From a checkpoint of a small self-supervised audio encoder (BEST-RQ).
Training: muon at rate 0.011, 5600 steps, batches of 256.
Data: trained on babble in 24 made-up languages, each with its own sounds, syllables and stress or tones, from a formant synthesiser, 36.7 epochs.
Rows from block 9 of a small self-supervised audio encoder (BEST-RQ), named by matrix and row number. Rows with one number belong to one channel. Each number is 128 + 32 x the weight over its row's rms, rounded and kept within 0 to 255. All counts start at 0. Numbers have three digits each.
After each channel's rows are labels from the 100 clips, of 14848, where the channel reaches its highest value: "lies over" is the class under the peak. Only what is clearly more common there than usual is listed. The data: babble in 24 made-up languages, each with its own sounds, syllables and stress or tones, from a formant synthesiser. In brackets: how many of the 100.
# convs1: first pointwise conv (model.blocks.9.convs.1.weight, 288x288x1, standardized in use), inputs 0-143
# convs3: second pointwise conv (model.blocks.9.convs.3.weight, 288x288x1, standardized in use, transposed), outputs 0-143

convs1.188:109108131168100102129087110096112109105091122175156114124152096101102205036134125102132145110158103145136089101134119136145121078180104108087159165180151098148073132147195134129143107122151103115137139111121176128110174111204174105109086102104134127167148137211142154094115114125128146103118140110145137124126090110120112129129119110153118123166092148058114131146160103160124124120124180097116170105130075140183128115131135114099124
convs3.188:092106082091152199124104170122143142128073140113092096123135137183090183134151118127133191141095132116123141079085094182206142109109114135094117106110135168086132101042164162149134134110108117094164093109101123161120082139073081154123128142147101132136148161153150088107118105147153107110089058128134139146123105134113115123127139105159095169105125164129040134183036109105120128123169117115140153120125120128123103148099078095127103
lies over: silence (91)

convs1.284:118169128105132178091110146151159114132145118121129104171070137150102122146069129113166133190111123107097164121171111024086111122081119206057138131088121072107157143134093091120092173148113082137178142125136155085074135108126106157172037101178165135099163131105102114115071115177116105099146146143138174140148067129115123102132110131156123168102121156097125155115109091097117144149167177114138112119141155101125128100121191158099128
convs3.284:114130164150140127117155122126080071142134145091120166128083104128107129171131079126114077132078166100151079158188092113058136167077171145104149177146159065120149124146142070176111066163119146104119142092101123126123128137111099157119200180048088071138100111167089119106149142115090144126093093103022145090143095114166173083174108112108129109155140090070177075155150136080141133140117099127079145101080132093150104147104095124116137
lies over: /ɔɪ/ (38)

convs1.126:242105138138156162116095118113145103077154071114109112129100162158073162113110080096121141122110148117130151140078108114131150125125117111183157138114144129075127103172119184134132117157131161090129107100167118140082203162135168096169152188111154060092124112142159183133134113113133158096116128081164167055113134113125076128151133170164081128099134072136098150133075099154115122089109105177139096072098142108153090152133177105115159
convs3.126:078142111172143154107123107171161146165084103130191087117098119121148139139149153171127110120076108126105157135114161121141155116142146097200052172132111117085105109097158119155110161147109161125089126125151078132111153143097155133098140113151082114145105198104121128137086109136085090097067136095155161147028098140127143114150132120115154088151110088130165101141112099121091126141074120143115097066095197099122127137127054117105131
lies over: /tʃ/ (27)

convs1.254:159106141102115134088128140141144164096170090096120126155114141161161099121140166083093059154174114153146099174155154003078109191082132132067125148144113163085164118142123127115098136090118157108186116106103146137128057083177129139114131132135106112174159080124166111129073124127183132162071127156115108113165151118172140167149084111159124143140114204101135188110104121137145137142162097099118167080123110132155136119172176158120117
convs3.254:166114124096159125130145171130113106138152144068176116122079131136110150162115178099104131110106118168091093129179153075149121134163126126032135169131105084094131108164134145130175115138161148174050130139092127112162194089094122110109102113178168173123141081114122148132063176107090104127195132107113118129049135056136093124173158106167147108097133110118169096119148126126074077213152163132136098130087084155087123054113101111107097
lies over: /æ/ (50)

convs1.87:157058160132108149116110157121130123073146097114122141126165215127127104079109120113125151174131110155146122094093147147121154118158084165140120184117109126185144148142146160143128143126118112107128101116128157163118104138203133107132114120152156106146126135165155149160169169147138178136093100065136113143187071126149135089157086161174071149036214104103171111088111135194124129136087125095143111102115085181151115135146181142153098
convs3.87:102151123130071183120160152149179129130117102122174146144061094110167139118115092166138107152178132128133137135106127133119098141147094153110139155175136090199152143146133169075169136177134137133072096138141154191192063147126109200109093118118125120128044101079072124148122112097105167176143074127133103164117148095183116076119109072129136162101135078134085138086135088100074066079130137125094105098100135103184123106149129102128132
lies over: /aʊ/ (34)

convs1.179:099104169157072105080058106151115149160123073168132191094090164128161101151100110136096145167136104161058092107131121060134142094142102104107155142140116114166122130192088115093169181121119119129151157123160100144169030080143131079155151131090100148151115096127127139130123125117134054162115107110086099142133131129210136108081100153159099164130122109167190141134091103078169122112139082094117118107126118155078180130071144100158092
convs3.179:094148119119164120137101151176125142152113118137180091152197129071121133179164165106129105123170138118127120106140118151085160152101102148071130153114160182119089119148176048175101153168151124123108135139140141089113098149116028119136149113047151112116102156181111135090184117147123105122144106161122153155132115131098099113093113080109070123084147060138158131146102125126132131102146155136125137141137182134104129136155110115119084
lies over: /æ/ (64)

convs1.159:080141109165095102163220103144154160129129112142130138137138130054168099077090126075135147098075154142123120119119165178153112118141128078140157140110117098137101109153136180177162118156133171085118116083168163109143180181156098122122118118146159117126125113138077143120148072091125199140146155108158150089141093118037129134166171169150179173138116150089144102097077147168126126181142119123094110112070115119177117132140147129178036
convs3.159:091083131135128096135114154088181145133138137169113098134075155141123143134136140144112048107078168087123103171194149198126153181113109140113191106106099111111114125126081093106109138199194070058129105135150065166168173136068132163107120130145179131105100162101134078148159114130142103154157145152149143097156149192183143142082079096188128081165150112116097150130124111138055134092156172132081144136130119112160093165049141164139133
lies over: /aʊ/ (40)

convs1.104:151177171102152123159140137117126129084149171128098100146148160129087131145113118105079098138105131097109124159166162134080082121127161186224154121140109098107141101131166142160070124074163089069169144125107159135102088036143113138101149135146148128147121103070132127137161116135148104186135107088154137105172130165109116094044119143077094171147150080121140131137098124138116108081146126118077110151088139108110182103136138100113095
convs3.104:077166104114121165150073109107098179125108031117127109143115153197098134088164081168128118127097118096127138128176081052088133136099084100111109094138129123182150123088165103164147157110093160116069110098156137155161112149088125067136180101091139121088143140167171237093181149137173121137163217162102076133110140039063091143106105149080111095111150184136110093081099189149092081099098129107102142095089165172095102152093135150150141
lies over: silence (89)

convs1.265:087153140100123087076123125107202101128131147116057187136131060135039148144099128120114110093169144193087074171137100111131163087102175117088173129126191107120172198172101118113088138181134091074081155113063172150150197136138107113074118093072170193112131103140123138169135134109153153154137102142073187113149118089188132150121117122119148105151154115154126180100136175151121167112117111159193120100093144110147038150133076146125105
convs3.265:043137093172122128109105071148152137158110115135143106136169147141137047123129175157141151150114150120162178132157149157161119114164180092150189162101121138182077138116091131139136106094134104126181114103122093096068086115099165081110115110116092174094120164150126107168097082102102063109169121118076147147165152088119139143103063125151126130146055123098144127076107131141172122138123104151162170114151106125088113144085162106125079
lies over: /e/ (27)

convs1.32:114127170122062119129050189124153113152125104130099125119177111126141125051054123166121153073133123185056096157166158049135129085179120128228129136170145122115092139087149127137155097074146112124150118137092126131134110146127144152127138134136123120113130055132125158121201136139152148116081148099114118122116125132128141147111088113149142131123127129187121153156095123099092073144102142123066165090103119098219163055187126147176088
convs3.32:170154117128216098108130155148146149206136142135126173157181145111169106130158182150148145089179153153181158126113146166122139137145162103067154157133175171181172154142157137134094107139147133117083157161189149143140159132133094116123188135186120160075187120139113092154139109114092129127133220092067132135102097107104165143098134142117134131120123153121203138150138124061131180140145147117060166119111135124206089122152079121107127
lies over: /æ/ (77)

convs1.151:168142133173167088089193109128098074067150144170116141153148120136178150124090098143107149045117096117100042076160134135141124133151178101123082194156145113123169126101122137116141126103134099087097090089080124090191151132170186160090196090032109155102152138152101109105176089149092154129109139192126123161119079123120131151147146237204104150152158146088126138086171167180133181117175098110092067153115068125181184106158120109177117
convs3.151:108116117085148161122148132158136117124154090146116131101102142096071133122123089087112166155120104103177174144139180094139112145162128141145087054125165127112197127139127159088083129117067094051157103138193136109108113156185123132136173129136115147176069161157162178156135112089135170111133119188134102100148139145166103088159106151147125168163149092102126175112150144149198107173156141131173119110146211157142113123183140152117129
lies over: /x/ (25)

convs1.165:119154169173143114153170101053086100131159104156111161112115115170115119094115113102121134131103137148150143111131137114170110162090089118114106093177151137164125149161160107122125087191151087166106133088096051154151147160115108091082116128085052072134068100138120084122149108136170167104128092082158162174150108151163105111151131103116096118060174150155130143100114137139053124116201123123055085070110084126128097092112077153143165
convs3.165:171109155165173148126140057139133154196108141134207121149127156163154115115094124146148092186128122219161132136118108143165117114156117179152074147078151131141125151175102169125096190153131135152162092146151130116142106151118218154096140092077102079117089123107129142107187132115139119120214128133119136104116111165147065162126157052130104156161132107164158159170106132098140053108162069122143132153136119105123138110116086129114126
lies over: /tʃ/ (27)

convs1.130:089076154130116114149120110102182128132143105181123087157135128108159190120112074088144085112095137111182138136089155197155077098099126146109117080157132126100088174142166108146124041120108127109118134134159130107071136149176125168152059143100133126111107140157180158202134162144154098144140106139180161182098113162110108127129099156086135181085160178151147152090102140128144126136113067089181139092118171138175125124118128149147117
convs3.130:113141178120118175125141152123138166132146138172154143133112178147145118134120089146154123118145128136158092182119141137159127137101146188149175166147129155104149140109167079079161107142112091150069105120059141123064134125174140131161122138129142096131176143151120095149153045104110122114123104151083174152125179194149127083102146156095089129121119073115174109090131138072137096149121120127110110134133030092087092091129150137123116
lies over: silence (86)

convs1.53:112095141115137116162193092085176193105097110143130155129111193133196097169080135156134095102159128119114131099128181110164140135115124119096108147043255077075157119132117118134119117133076146106097086148111107148141201120114145121137103099141139129087131100140169102136216111028096080075134139153115103153175153150094104185148177108142107112167156148080091068145093084153105110070166128133114118072116125080138131146128090115092148
convs3.53:068107159106148106117101118169135155123162126112138130136147089162058122117109031140135068152107129158120141126165131121124116102116070128132115144144168069099129130118149107144158096126097027117154149220120151132129065101119128198125125120125190141121148108138124105097126135134093125173138089105099140158097105140067096071121048145140166090083134099119100151109114096138074169141152125136119092045163193077138110120115108140116162
lies over: /tʃ/ (42)